Weights of a small sound classifier.
Model: activation star_relu, num experts 16, layers 12.
Training: normuon at rate 0.0018, 12000 steps, batches of 128.
Rows from block 6, named by matrix and row number. Rows with one number belong to one neuron. Each number is 128 + 24 x the weight over its row's rms, rounded and kept within 0 to 255. All counts start at 0. Numbers have three digits each. After the name is the row's rms in percent of the matrix's.
# fc1: MLP up (model.blocks.6.mlp.fc1.weight, 640x320), inputs 0-106
# fc2: MLP down (model.blocks.6.mlp.fc2.weight, 320x640, transposed), outputs 0-106
fc1.28 088:157080109118143075109127138103091124072155152092117127113113097129129130163111093176103132080128140143134108149113112124167105114108098148141205123114140110106113153179144137118121073132117119126121135127110134151091128135070148108151122124137145138159082141115126105136148139146159127135137119116086122140126118134134123
fc2.28 092:159108148103165122124164111104173083102088154089109142115154119128120143114170131140099136138092167115142120115127126136094097136120148120125158151133147185095169126166086146124103118178145100164127086161130102106117143122142110163152108144125097135144141119165105115165147123135134115088146170124137123098174106112107131
fc1.29 097:125153125109133130119136161136126126110108150133160135138077121106075132153127129105147137159167118097085136085142104154118105121081125124100117133149171127088135068102128086097135160114133114116124088117148117113146108133128107142176149100123164098150089120169125088148126086091140152106120128085151107099130119145103120
fc2.29 148:133127099164115118132157156165131136146121147159122146110154133172122159151176157179129135082161134127110127178120110141104152145127133119110118127129153095159135161104164101124103136122121122130129165125138139110125153106093097139126151111139121109179131134150139154146131113134110180150104106109123125109179089136147175
fc1.30 119:079124142098118129076102121126107124158131118128136099172137118070112128119117095143132123106132136102119089103120112143128148076094139089126094161110120150147111125130094151130080150132156150125124141133134208137124131149136115097159135177091136077141112179134115156155144119133124116155155136110132112111122121075136129
fc2.30 098:118100126116126135141135104127148123124097168128142110142138092140089068126134105046129139143157152133120122105107125125092116100132151151153130136098089134144102148151170158151138159099132116105148133108128124158135122140109166137142098113135131130119142124163135091082120156110098139120169138123117142088146087152079171
fc1.31 097:127113119093145121127126132102118094110140142124137093090153108118130135124133095160100138067145136125140115068101108132128149165104107146166103097089137118111094092112111142120113092120122153128150143142099113127152106209100114113117082064127117151094116124128139114132136131139116107127103135144131135137107110102128109
fc2.31 075:116161110130146112125176106144127087144121136151136132101164145107117118135101126057133188148174131150128099143143154117110102123080140137088138116115131151118126154110150118151086142130179100146093178148128110142140132165199121098133105111100137105115120120100150109144120152121127112132138105087110122093160132130162111
fc1.32 106:118135096086129116094117102124139132128111116103114124109085141143088095115135106132113134138098133096081159107135165120133132115196132111142124102136119138109112176130136091103139135126084108144104114120143122114166114102142118116124152128186143117094140161125123101125144096112106112085145084100139154130159126114121125
fc2.32 097:097122144157149093120145141116142152127151129092134136133140099095119180139104129134117138138087130093155135142124181105111130112152131112178096132134126085126123105115150137151128132109126112114110172109128083143140153118110099145105133132145149115105114159118160139141148150140086136122093138146135140147129100095137087
fc1.33 059:119159127126130109144132127108131125110144053128139141127118102129154140129098134149068080157137131121127120112161120150124125105087170121135131130117106086122124131147159175121146114126131139162105120109104120096182136141146109123139164105142101113103138151120140154157161116124111112121114115087147111099123103094126115
fc2.33 063:134120140102112155153117139118101163147151102142132118148060133135117098122125110111153100099120107147136126129143115208192113163119067129148147095120151118126103118143128139100105148117125154116127114128113145127049137130155160128148127075127149149138152164096113117103120133159134112111133158150157129128093170138148120
fc1.34 083:134112129134095145159106143105136156096102106113112118133130143159149158132141088163176073040122113150159127162128167117104152091143064139165126098154138106152139102112099134109147116093144116135120125171127154122108143144185143131127100159128091118106116100117123154157141116116157114179148132128109153136143094168135084
fc2.34 076:163134143127121143124117114101151131100136089111119116131160150110140163138115115127146104083123122149151128144143097117145108181148093149140159129131174094143111151085119145116089151131152132177167117125115142139101120124130112135132151155136112106127113121138104138122140134126144134091152112083104079136153123120108150
fc1.35 054:115184104124128124117102118120119132155119120114122122104081146163119152128147100159143161077143143153156154137105128113125119140094131133107140148143079124108096111113180139129154103148158158120136102095139072140132114145097134151154124099142059123153150128080141112127160071133106098156088123132106108105158133087084150
fc2.35 025:141113158153144134117139181129146112169139093135153128149160142136142119109117123091103164130132143099127136168110172148141132105164108118168140089093121130092125151131128094109103106183137094160161104129112158111085084122143146096166089147130123118131089127131126070129129148113097107131134101130131152117071133154117051
fc1.36 106:112132139110131076128113120122148147113102162139108109198111157139141149107114048102126111112121099088146101133085137137112093113152117136119086136129152123106164101140086109113137134124123150120166107110117126122150123141103103122137078137138132090123118097185106143150099160138110133181105124119126158156107106094164101
fc2.36 085:115164131095139112103143137163120146131131132120119150167143082149146114156130135104103146111119113184121109098126167161146131131139141144107111101074127111073118097067139145133130113107122149138145142141133134112115145106143129146133097080114123116090132143097122123124149154120132124144109132137127141153117113095101060
fc1.37 121:087120161121102084132116141112116136092120136145144139148117148127122128193129115114117109096179118100156144146105116158104122122141118099135156152128117079114158130114145135144144116131135115149135137116129189136134125119173162151185124104089129147093122123132118139124120135132131116160121117148136144113166124106145116
fc2.37 122:120130145101149139114113134152162104087150099157114159113099141171139117125141117121141140161097141131135116093134170093153136109155136148128105123103106165095128152134130135142126151137139089113124138168141141144122139122184155108102111162152119127155135121129122133104124116128097116098123083104123087121130096117074143
fc1.38 093:077162086139156168113139119110119126150186097110118137080134101131186099112130111139122126080147155151128140115167146122143150102152121118153118138157149136066089114121113133131149116112133119108117092119143143126133125136091119151153092115111114142100131148131113135141148152116145088129127123134132118135145130165129098
fc2.38 094:105159098100112154140104154143114128146120154127155142153122114137157128137104109136158127132125114110136148164120135101092118144088085110107128127167133136125177145146120156112092119119107111151134118091135143141114117141135089141130135115128133158043135150150128161113163110152138139149126136089153153121125131150133106
fc1.39 079:147187114122086127203118123121160113120165134089131164085137129135145134134139101148115160163140164123089138137137117142136206106153147127111119118114097099105134130094167157102128111130153147116124115114126117110121081114081147129113073142112116125113138067167151121150133132121141085070101108095130133117099142124135136
fc2.39 078:129097147147075118134091100097064100175106146154119127131090121163156127097101115159129102120083079156125126116160115133111094156176115101123132134112175126123118126115174132154142132124107108115131122138134123085156122129125150121131163117156149117098103126136131121090176132143109134113131131106120126138135138100189126
fc1.40 119:114147115169134112140129122134100105139095131124116101104123102129097155122112085093142142085108131126150073104164165136093159131143127097139123073116081168120129112092136113105111105157103088109104097144128123138142118140132101119088111153165108084136106097188098135149180114107079134160119082107126085142128122141127100
fc2.40 131:100093124136162098127133128128136128115115212153163124136139137142133073082074139114134137136076148148107150157106133186142119120119094125135132156080151083116111074138098141108134136059122125121136105155170134158150151152107123116112114156136117105143147125157159136105091139170126120142124188153107119113105141147142167
fc1.41 095:138138097136134108116150117138114103142116086139162128131132131073167122119131088126074120125125149117130104111148093125136163150102131112125128109112120107131163127106156089166124132114161109178107128117148134109118145156096101103125175094144130126110114117117117145083155139122113112147159091146095113112109144120118125
fc2.41 090:161123092170103165122136130160138139103133107088132128112105085164104166142094095108102123103166098106114159141099161141102126132151128158133122120148143122127156102089132145123123117128117133137104161131154157097132168125078123152108139122154133131141119094166147157139129123143127124142097146109054146123146124099135140
fc1.42 141:132129136124113109080111130126113147117112129126138135130115126088098138137137091130148126153108152113123124085147154138152133139114135082126123125187110065135107125126139120133153120131092145129125148120139148118096127185136133119106107110129185071138125161151133121154146114147118102149150193059109075132095134190140110
fc2.42 125:089120161117155122167129151145116157197108137144155128128132111108113111134135136101098136159144121111138134146108108109116138081096145129121131078069115130122102141143115163190133147135147136159131112101127144097165084132140173140140113070101122134147119109138119129119120091105121164128151143145155107129114141112163150
fc1.43 072:119126122114141143160128124113142115115147162091165140169140136144123117092115120175153159099146133148122146129128137094106125149151126108121134085113105167107105161136129126093158128135097174160128105110114195121128093122125118083107127108107116149127145144135134136127146137119127162125125137093139167133116091141080122
fc2.43 062:108113094128110124118112146131115141084072102085144150134153130146109141120137153132147148132159116136166104149139125090148138151136141115135154130167129124169130119121128098154143199112082132168112096162105142122140134146149115150154116099108050165120112107196116134144137142173099128129119125148178115155166155143117131
fc1.44 075:132133147135146195125126146145113133130160116143098077099114161127142128102109147151095080079110186111126121104107129124134128131121074090139095090122130089116132101120094126131150144121121180108111095110091147124119174156085127129171129106148118090161105093153132134163133147110145127123094095113153097125166123130144147
fc2.44 059:141127111120111116132178148138115145150135186123127115138138082099142108134103146176159081125173196142174139154096136090120147140138134151140125150162140145137122122119121094141140162145102090155097177145129125164153082136153161141142116138122133099161113109169090118107119151143147124117128107126140125102102148141151172
fc1.45 112:090090132057113156136124101110102124104137102122114110158093119121085129119094113125123143199135179153153145141069128114132084118141147139121110173138107100106136114114133086092076129103140079122157134108130159091103158141147126134162145108135145127158139149138116116153147141116128125126111113155126167139107112126165137
fc2.45 095:122096119144154120147093141106128133143128133122170152145118153139110162063121131137173107155094152184115091120133138131120156122155138110113140133115134158081106169155118143149159063174141139127111152147113134128104116136124105135134138113131124104128104119136111103121129137163153128130166159132143126103117149128130150
fc1.46 076:112077178124157125144115139077103158108121189136116163106097157099126153125142102115165162094070107117118127135088077138145108146146092116085117080089124144074124128095157102128099127118107137113135090062130122131139142143130162145151138125117130156095141157165097126177130117141142115133143178159081104081104132121158118
fc2.46 075:134137136164125132150113140145148135145168120137161126115134151151136107129087116099155101120138137092156127147133088143086146101167155097104061094158112098159120145151116128164156155115113142155169176134089095140109109140128164170151122067152124171129145155111123086119100148112145140146179086147137090134100153154124137
fc1.47 107:096125146095103107172105113108122099112138106129086113120181124144149103147140054062120149152158088161107090091156156132112115131144088105126086144119105159099137127105165111120125101070159141094137096129126149102160099131134141113164114142131080116140100114171120141134147108133140134084142105121154150138095129122115135
fc2.47 118:136169170113126136133082109150175166096143073130120129121119136132104140137108146175177121129135135113134075068126132116074092126164152101169138134150120208141123143159117146177132135108135110139129123182138110141116123113134127135100163141142165136130185133122170116108140138142126149092151102113144103110089121184154128
fc1.48 113:119099143181109167110144113132098151092092104122138149153131139094101144157133102159215109128127105120145146138151097134140126138118175151150143100118130129119123127140114103130141128163112167114120107115114136143103143171081076118150073096140115117142105133135139127167190101142120123094141121152141129102089132125112091
fc2.48 116:090132123139103158148134128143142141100151110135155139130148117135136073123114120136148149095102127143109115139100115129166116096101153134122168123153139192111106127152162113114109132157123161086174115140145128119138129084115143114162124128152122136146094140145117078145096152098119101116137108157142131139167099131129129
fc1.49 110:110108130141135177135131109104154137148097152133142141117142090059123120161119116129147137095136089091065118113079089115110154107121173101133118111072136124096158150097149137148109149115133110159129130120141124149117120154115152148134106103085139091139154157128100129107161155146120144085097117181139081115095099146133141
fc2.49 110:152149132111152124160094164084138122131157151132128141128115140143111135151113114079144126121108125126113124099121154124140135135125099142148122137174133125119146132098133129163124130159111106117159150136134120133153123152143131151149149133141110131114157165116134122119117152147097109166095155124108143097139121116098132
fc1.50 118:070133124118109096134107120110138110127108169117116101126103090140167131114113106139127154100107122080116134134108164128126103200111144098121123156131156131089144103115116092115124109141085131128160144095109111123137113137098118114158101078137118134130144150109129136117172110134110121117074131096103155092173125162132106
fc2.50 128:112158106090141138105091147116101125100101144147095127145116106121136113120123145115102135138111150115125088162126083080141153136131086152138123135112171108084127130177166130145142154130142124100152097126121163118144155136129138141100148147145170134108112103154150129101149169155107129091160137108138089110105102097146185
fc1.51 099:146129162110102135175135136138158131093151142077122140118093131158120097106111101157092121090139180124119128099137076115131127131155074097130148123128116101060126056152123113143161104120133157110109127097118117130152165132082073126118119142117133134162098104159120143141139139128124146124074094117143087140079118154120117
fc2.51 111:115154159123111123150140146115116130109138104143135144144135150076146103101127154124131180180125108115128123127097138133118130160125206095108151142088117155128118147146142138107051145117090128129135107127115110124110125114113135139127127092129107136133131104199090124117122200137136103144199083148134135120166109108180159
fc1.52 089:165131129137118158089118156096116125138116129143125111142131131128090126142092116114131164117143123163146149166113103104127081143122151111126127114132153074122142118106114085082146117109124113113130085151122153122112071128163134122114124116175120102118192146139100109124165141123144099152098127175101101102116127145103120
fc2.52 065:127130177117169139128130114100126130146160101106150116068110160182134175112138107121120169142094155095148118067153157095096103142133127169129119106116143140115125140144097092106108142116119123123144142138139130118124135121094104069114147172118172112139139134155123106147097139125089124157185110129119106123160134135105080
fc1.53 098:123095124106116142182096131069122144109097085132128098123137108139169125123081086103102119133140174162144127138160103096105151126155181100092150111158143111127114080129103176113135114133174161093118119113131113108121111150135165131076112125106127068108123119096126156126157140184107177136117120098102128083134130134130140
fc2.53 111:150127162130170103164127132134106128147150115124137101162116161120141105126153150158136143144138116147134112135146149159168137126160067111089135134101132197146164125123156159123121166163111125108144126120116116113127109097140144112150159172126126150097169126143131119126139150165156119147125169104134103149150122103087163
fc1.54 112:130133136117126092130141171128088146118118157124114142134136096141141083124133107131108126096121118085086150161121132146143133084121121104136113091117133109120154097116129140159078111139117119102130150123116152088108144079138170124102184124091106104129124102093116111132163114128137142115104130081112176117124096099137119
fc2.54 104:108113175143117081128139099074150128119165108119092126095111148093103100159138138140096177142146091130134126152161146135136150136120101145102156108109129092136094116157141114109112137097121145132090130119098141104162118133199111141101092127126158131098132134154135177125097153119148108163123134178140141134108107085109189
fc1.55 124:125130100085174112148130104128141147157141131104162119098159117169111124100115126115087103142083159119141085077098100132148132134077131100179160099148104152133101087139106089104110095116103144131126089131114152094119139100141100121151090132156146078145132118118121128096134102132087143094129124124126101141155159127146125
fc2.55 104:110105098104065110111110101173108136120147082121140108093112096122146106120148097169112126137091105131103088114108120126126117121122150098128119106114148103202131137127116144107159135138126115125150104146167130148120122112127145161079141127132119129113165124112097110122162143146107097126140133142153063148139089129118155
fc1.56 108:130126095156137131137131165126169130152158099103132144168140108142112095143121106115139153170110107110149109160137101140081118158129132126184115147121111106119157104125126118132114099110111097174134142097140105143134125133122159136140113168088141113123162100172159116143149145126133149132132107091138144121158106084118117
fc2.56 102:143140095074136149085124134129126122111178085171125103138088107171153169111153153104127142134087112171148167179130135143134148097117170114118142109107100175093134097114125155125153119117120138134162122104143142125181138123139058142132103094113107100136119065135159120142117127135090119103125107142109145157109113102136118
fc1.57 122:103150097147110103119136148130140118121094128163076145136107122147068116124122174133086144074148108105076120125112089131139127138116132137121106148157127090088141096114135124137120130185095077153144114132105160111101127182089141160101089125159126181136134126089141139128147119150126149073142124127123150117094136080103110
fc2.57 123:138087128151117092127132121112108148119129141124121112098132135095127139125115134109149151158151138122102159117119170176112181144135130146068166110099110126150135115139124140168139111124074132080078117164143112134131144161085108153183126130112135129140114103122120089125140119140141086098134128099137153163150050144146121
fc1.58 105:202120132132138105117120124113136129135155100127073100117120130133148144144133161123087123110113144134091172094144117114118103140157179144154082131143109105124143125148128117149104112114158105128103081161124149111124120102165158114153117090146112167167120130118104118204159108104133123128116101140168091108130140135149124
fc2.58 109:117144169117138148124150158148146079150136106145160111141101111116089157143099082132112158104137115157107114113097117154136118164127178161125166110127094096087094120132121143116131103171150074089127153134165119146132123139114141096155130150113138124123165137141158118085084098118139117139150109101109122179119128116156133
fc1.59 123:131155154111097130125129128121131156104139143103125104172148170086138141108121080104143099117138168100124118127129135144124114160118119093113169098144105165133199110122112137180107126127081133158144152153121153076155137135135149149141127114133134160143150185114160100134162120143128134130132148212130110118114140153140122
fc2.59 128:102141134177125134135134133101111125122140150109156147103149126178131160175109113098121133122135183125085168099153121147100106123101159137161132098108124109124140145110137143116155099160151106140155130136115127130148113098126156154144063135124123138118136126152105117128135141115144097180132122110131143119143160117133155
fc1.60 094:106156112098121118111114116112130127117127174128091154129120091137106128157140105128112100129109140093155155106125157135158120126140135121145100133082153158071112111076164116116072142116121160152130121113118133106171142131153144097142118116118138125099122112090140109135155097106128098170107114193095122122128133123116150
fc2.60 086:143079135141202134102166123133122131131115118123139126114161181155129111153134126135170115136120164125125146107151136108101166104132091114149140110193105111130168111148083136152172171099139124151136134118135116151187151130172126103113109117137102107168107105153117118113187111130112128172140142137169094116139140142124110
fc1.61 083:122067160098125136157136121141117148128119106139136141164117096147113132108144121167112119094104130137102146111183104152136115111101098121144112115101147111110108141104146095127114129118126139098129122115132173104164142139113161120118138146156129079118151075129115168134153071185140138103109083132140091103147136133107158
fc2.61 095:169155103132161123111145107141139082112161111122152121152115126117176139182155139135130150106169120114127142155123120095149139120117112135109118119099129089130121123140146117102140147105121083147160134129095098114134145075127104121133127116164118164128107132096134116129141088126061129088134143129130120131112097164139125
fc1.62 069:128125086116105175152145129114124129129136114100119080104154125167180113118147099135160115083106118128162095084118178142128113129145129078119140125179113107117072126062133101134115122100080180115105171156115143134117153100092148103171116118127168102103071130106084146135152156126129179159147093133124099097105122130131134
fc2.62 051:148155125115090152183150136114147099129150080159158158095138101085138135059157105130157154173116109129148123112145145116125141140148120135148146101128108104219152144128114138144125151145168101105134134129151074137146104120147141098165119167125138164118128147126165159117113129149068191114110121113112133141122116090136110
fc1.63 096:124218066114137170087124119106118122127110126127147143123146153123112133133121078144102135126143091150112101171151127123133106142141157110140130087139140148130085106117152078171164120099111078109138111127103112116093148174078158129132132150156106175144138174116149156145134113127076119121096155120099168116107165114100147
fc2.63 093:120147138120156100126109087132181144165120147098122149156127084130124113108132125104155122149131150144066139130148133054127106088128174116144166147143136129146097131135136170094116133132131146139081140151134128103140115070148148116137147155120145120128153205143139098145134103169144116154163157114150149072150127130154164
fc1.64 095:171135132081166150136144113112142111150136123131151122139106069094127164159152083147130127129157147103129068116167126116111098103100117123182126067082142115109131074132113148159119124123118149157100147135141137147127149110137110121126132152106129118140146157129103103159152133109120086100106172104153128165171105182137115
fc2.64 119:088178135118117080101126117166156075129121147164106142063142121091142169153158149125131150122139147121110143168138134102142099125116093133127103139107182108171115119113122122121118122162129128156127122096111160149140135127129153164108133116094125135092147129110110144103121136125120124164124086134155102107168133122146145
fc1.65 099:150115129088134118122119118128140132120117125131106140129096145080109130086139152113101157166110116087114128138118090129135164167085143106088123151122149079141130040090149086130158110118136121101156148135112140150105096104163102126098113126078153087133115134134064113119169105108133115115088102145142155136107128108116139
fc2.65 085:120115169115149124152111147161121141157138119138105163153124157140163143116105118130123067114106162143187167108155120160107106115171131136144150111141117156120142105121127087117107142102136084126106098094103114156096113099147108097095110131078132118141145127146105115141100110168112157141169170120076134145143082133118143
fc1.66 119:115130169136136158114107119114128124101121138068098116134124167140149127112136121093111124117133127146147098164095086146147093134132115102171135081119124160117150050161119115140155144114082081127073150108102205144156133128120151120143117155112116144125105118144146120193162124130122127133132096116155119127155145136123109
fc2.66 109:128107101144126121124118115158142128149170135121154156111131160123131097119145172118140107165134123168120141160140130140131161147114119169114115120084128123168131153167134131133160125139159116112121113118106125128130097109087120107121134138113073155135136116129113119140127114101136148132135110149114095183156166112115128
fc1.67 116:104142140134157141134139129125140135129159128141146128124142085107114154144160078166158109122122122072128108102112169105110118114135101100147090120142111137103158122144131129141118157143084097138131160139125118112134121186126134117095136201131136135098137095142074115154132125102123125090131152147130097144134120154128131
fc2.67 092:147096148133092186129139118148110067097117187109119186097104161148079123126101103108111131118139136133162113155124108118163118113152149164056119113113102129144118144098087143130111166190151112107126090140146114116148151098139102137170154117127179145116136145144107107125144156151133124138117128168099069152203109092147168
fc1.68 068:143124103118175097114094129132108129084109123097105131092151127148097116108148113110102115085099112114120176166107080131130172105134123118123124116136148140132094163132172130111093176133125095128148114108127141119134127113125059132122113130140145120148129144136130157113158105129134140160148137133137125135106132125135139
fc2.68 072:112112133104083118129154136088144143076163173148119138153115181104119083120118173127114128084123134124130128135109095119109097110133094120136144108141128152104120190133104139147117105126114158110116173124119090138078124136130141097127137130138150127107163117117154124155137128090139174086104117135115136148095117132113120
fc1.69 067:154109164123138154136111119128068159082118091149125131103107119103120151125134112143187135125104159113095107151120106105147172163110105101142110136114179158142094123104147113144159104123136152122158112134124138153131117100122122133149129097057126108138135104125128141108114109125116129162089133195141176124138075214127113
fc2.69 061:151153111127110121144122181097131104134133115142130104083149083123151096075112154128098105141111142098141143146138109121160071142105136120179149096170137058108138120077102121140162120117099129122077164130162166128148122122142133133155136133168166148086101133144117144116161120143121133172118151131124161123108161114135118
fc1.70 093:159151114094139128146100126088133129109122133156111127061126136077142131136126102118113149117126120123138126125111138108116134073100115210150139121124111178141117151076129136174137142158084113108134123108089120108147136120105133110110112091161121119151141117146143123128120130117119095109128164103111149135110127140146132
fc2.70 093:165162120144127124094151130131116099089122126102156136122133146091144110105139077146138137153139111118135153074069183132157149159130110139172117155144114147180120148117098112108094151104096132144139146153158129137176147137124137118091094092180133133166082122103124114152146081110130134143139103119143131087129089141120156
fc1.71 096:101117132162133102135136122095119113120131107175084121087103134125133129118136122124122123113169142103074105138118131118098123127086147175139145133092088128112134105057122125166130128129064171138128120117104121104118145116105113136109125145139089139181143113142199149142095100153119130080151093107099148163137128103112128
fc2.71 082:108120121111132145134142143158120110141128151112093139113128117118133111165150160123097101123117148094136130124118169111136071111143115128114135122140085157121137137107108086179098129168121148109105150163132119144121144117131130132119126111118135140109114117157169107114110150129140136166134122116143140169142098107111158
fc1.72 090:158124135063138102086136142125152130130128113132120133097110091115137141124143107129109106124181121111138133108129135119136198109127128153140144083130177190083135158048139113095135144146119094176151118116137146102127146096109117140181116111074118119102110114127125099172158115100146153126140108134150184129103130133141126
fc2.72 097:136114099103160053123131150129136124119157141108156113128130110123087138103125124131128086104121137096133171167128143123097128145028125097116138094132148144105104179145155115164163113146126109135131130097085162137106187131137098162161161129121147124093077128126140111081125159122161105133100155122127145067104140143123134
fc1.73 137:090114153147131129099120101104118130132138094103141148138135083097149139130124133131142102118140097139127135115121114127124129136144145107149112143174114120120108123116140145102093128123141135110127127145149092107110160176159156108154137124111120108129100121105134142102137123134102149198149103158133062119164120119129115
fc2.73 116:154097104098130117155132124111102103107134151132148117136073101158128128152108143096144140145089084134114094093109152170128141122119177134142124114113114120120101130128131129088145102108162118078113108121142120162137125152149131133132120127115137164141137127111130088125105130101121162113157117116123142144109119125091120
fc1.74 073:104126109066115135177121154134143129106142112104133173096101141149099119116154106153073085105106136110156153193109138107110125167134142096100168121092108092155137147102138171152145179087108190123119174181104108107129119157099186147104071141105108105124123146140124139142141109094118118143094092083121156101129182127142123
fc2.74 072:130139166158158127141153132113181139124161157120145112189168144091100123161107181139123107126156138105117118136081116151170130124129132166121127100125127132150107137113147107178204139144148154165111144112118111128140128119111178096131127082145125150123140119172127137107122159124099148150087138112157081102150126132154168
fc1.75 096:151118134101151085129112134123169153119129119105154130098096146133112154107132099090099105131123120113128085116106148135160098108122118117110136156194083160077174152153172121092117162140095131116130113116132123155128138137065153139194155170112184071129115133127126124143151123123138140119111106151098146119116110121110143
fc2.75 089:077142111140108124140129152147099079136117108126108083124172123116174082129104108135126089140156116140113160172142095121081086114173122141162130122145099062165136101104169144129133149161124105144177161118114145110125108082112157157117138156120134113102133149133161162113128153097109175159125096096158092129120083097134116
fc1.76 110:093115125143138179080149125112164136100137123116118113118137137101130127120139145117154141112118109163123148079135136121149115091126185079153132111143117143138099097178123128125167138077128100152126147177147129096121147147129120112124115130128118074123172166143132115114177135120130214080096094129135176147104126140144102
fc2.76 115:130151119122099147104144122169165129148119082161140159139142112164111147085118173133087100107115123118136096135114088124145135096157071105117154114187121127120153167136081124133126153136142118149129072145134183153073131123110137158130132139099162128123079126122128155200097113152123124145132146103137131117128104131145157
fc1.77 099:093151091135098079164128105145115156110121115167098140108162120113114169113136120115120131093124174136107102184134090163133131122151127109136146136141121102117090115101127178146101141158128124112129104103145100113123126100135111114121111101110101138115094093112136122183141131154142124126134149092141147142146206143112156
fc2.77 103:117122120180141127130087144137121155125079118134122128148120126146124152114161120152105151134163114128147127130176115128154151123117114093143132151159140081115079133120156123099143123141096132157122116104148087118101094126135125151078142166116081107166144164123163140161110168146116129170143168131131148151105179150175115
fc1.78 139:113121095090145156110125138137165136139142118129119125158138110097163134129153144130145214173118123114152132118118140113133128101146111072139147095067094126088105135140102148142129138146159189137145096130107120124134123130033150141128144138136104146139139093156125149122134120094126125164130110077121143124122097100126114
fc2.78 114:122140114115118072143166130166135105137145127131162121089123143078117146162138140092130168123079163117090147131149140205102167123130117125101144136159144142055129147155108083134139140118151120070146083113102165103126150148142165143121130105120137110121108137145158104125121123132074104108123113113144128161087167120172112
fc1.79 081:123124077118114152129136159110125151098103125151125124111138084123127137148111116123135116119124142153141159125135110129147158196071099110166104133110139127105092108110141123117165140130121099112126127119096137126139140149080093101098089141111134144146152135135110124153161158116107146124138108112141154123106121095178133
fc2.79 085:104106147127129172101134125092130144124128131144131122097124112095112164128142139104130133157067124127132124118107139139087102137131120065135162102142169131133116150098134177145144117093155127140130143147088125167090174129150099099137057157126125148121109139136108150130121102130151147159127151128120140136118134145161135
fc1.80 093:114071140125088061078166152122179107125127110149157106104140125111096155144136128113129119126138102068138084156100145133118125118138132120154110101167131128126132087138137134113120121145113106157108117110110074125134129156112126140115123127088115138131123138103141112098141097135106125077120124150170165140157089113085132
fc2.80 072:128133140125123130098127091132139112157095161113101170118130097155156120115171100113155130107141139150075139167090142134168108170115133143102134110130133141123115140103126166143128107104134176157084177080145134161135157107179143134094066130086098143187105123118121149135153138085161149152151145131153115125124120103122110
fc1.81 079:130140142169181115143094127130142127136159090155152153117153083135107134107102082144189186138116103088124145153156105068163169130115126134132161129154107107100154145101152191110131133133143087134140147112117097110129139118126099125142104114155125122099132137161110120125133122128117116130128135118133118107132160134135154
fc2.81 068:102115171106144187172108157129065083131115129127162160148115151087102149133154137137145129131094136131157140110154136103123088133103109120153172109109162095086123092134151116128056104147075136159137155164160139113114148178129162129119090131119109146121121119128124151134139112113147145095120133166121135121157109131122166
fc1.82 124:091122127105114168098129126167127109120102158121161089174122134138131167130137101103170137172112074129131119102151140104119118133103106161134193152116154158104142080110152119148131126152146132145087116079095117142118151148090130153119129142130117138134113160129119113164151095083147108083133101133101104129104117145151135
fc2.82 112:121096154104123135108148125147120112145112101102089104130117101146141097109138115124121154123121083110166141144157189111136149142121110145167097138136135165132163105166118142123125142132139153128140118131122146124132105135125165087121130119097113075131110117131141121122071147098136137102163150138163119103128151107079095
fc1.83 120:121160151068168132092100134132142130102137156145151126132109061107126134109121084091121102185117136145141094142124113130146103111154124114103139146123123113162128107151120140122106131134109133165133116109114142129132126141087104094142118135187109119137112096131126119134120149108150197112123102192131113171154156140145142
fc2.83 123:129121198169119125141117131110140172130105155144115114113104143096152121135117124108121122126125148127107134080101128122102114114097121094108136121148122158142176142079067105115106144120111119117117080085105157121124162107139096108147140137154131132137111108108154146129100085144118117130119156131204139142149112130143058
fc1.84 095:112165081076100133163112124136184102135117129118129092159130161114123153122139104145109136104097145140116124156154107109109113147100116125142083123137112167116115123139107132128166094134117173168161131089115109118114131162126108151126138101124117071111171130110080156162124104135163133102110102133143092095128128152118105
fc2.84 097:111096085142095104067147128121164125129109134120119112124126142144150112138112143087125142092160120134125119067158105167155125146119153139124144119134107153143145127093171119171125113127121098148148135109108077144130125137112150177134169157168113120129137092134108109098160139179137161134130139138111161102170065145180187
fc1.85 102:126109082132135135117122090138150103157076135101094139138140108139123146133146121143164133150109080146087136193166127125122160114095114117122086141112138133134131085134132116146161132141095085134097129144127114122131108149095134118145144121127155085114155151122097152108154130122137112149098136092142087132132126093135128
fc2.85 076:100116132119163138110127114132183092103102121141135124156104197092108111133129149152152161120097115134144168106128103137084137112135112135122151074133115116092167158107173111111128122177118127125169090106140159081133105103108149126149151108129156111126071156164132154117106123118089155147135166124113115125135152124133123
fc1.86 090:102114101159120148125142121115154155108130155095114142111119110140135176149122126165071118102097155123054128091115111112132186122144121140118129144135160135111095144140156133163121111093118130150166113109123156125096158119119092139096106183118110132143123111159137152144122159150115122102147149118109138148117104118133149
fc2.86 092:141133131113124126096124123113154094144104085102173084183109122146102113142144132137151148178106087088079116114128095111124137144141140175117146107081137116103101156121121134140159138159144102088163134104127112171166173089130101149108115145109142091096131134134124159159122152095123094115111151144154099152083144151140151
fc1.87 082:130123127119121074152109122105124156109148123095158115148142100117119119150135154101106133133123132142138121143138134147122183160170120114139191153123177122115129187108162108216127112130137149167151121143147158096127127145060135093124113161108190060127173130141129107144119145150138126096133103157101184089116095105156117
fc2.87 084:126130201160105138130105120138096104154139099127127157112190141128094127122099131142120088131079128137126151173144150108155095139137124170125132135161137148087098165145080152154093121120126129149113117075137119116120137180123132110124125114125123134097126137108127121156146100095161140100148154120125139104100118136155161
fc1.88 122:127116121142114081139130090187140127111189099130142120131144104093094143118126098123114107139130135110120094139159116139135142148082157151156117142155093125090157118111161156187135134110108134127148079110122169119127127163103156167149140129116122163159137152154134123136176110134119132079145077140138072121118128147122121
fc2.88 121:170184145097158126113114088153141120167083141183116121146159142095105143120106147109112135137115135141149095086136123159146102152158111129117114112105104144170142155123125106121109142117125150112116103106117125147136090114137144175104127112173092126133149141112086121084146154107186128164125130125124160118118154115105111
fc1.89 101:077158152143142172140135114142149139092163137126125124134113132133121126129140121150112200098137107147151160116122129106155113087132111141125091100146110146131126110128123080174156118160175134163175137068103118122123159149125132129116137139127131181129126103112113127160165087146130144127143102119121128139114086101135139
fc2.89 087:132127106107148181133083179178160150101150155144103159130132112110131120175141100130137128181146112123141097139121143104128145167115156181108081102119109130121142094118130167116172090161119146156138174128124113125087147089093138129089142102131145142141138146142147147125145082178108181104118162151147141164108131137148117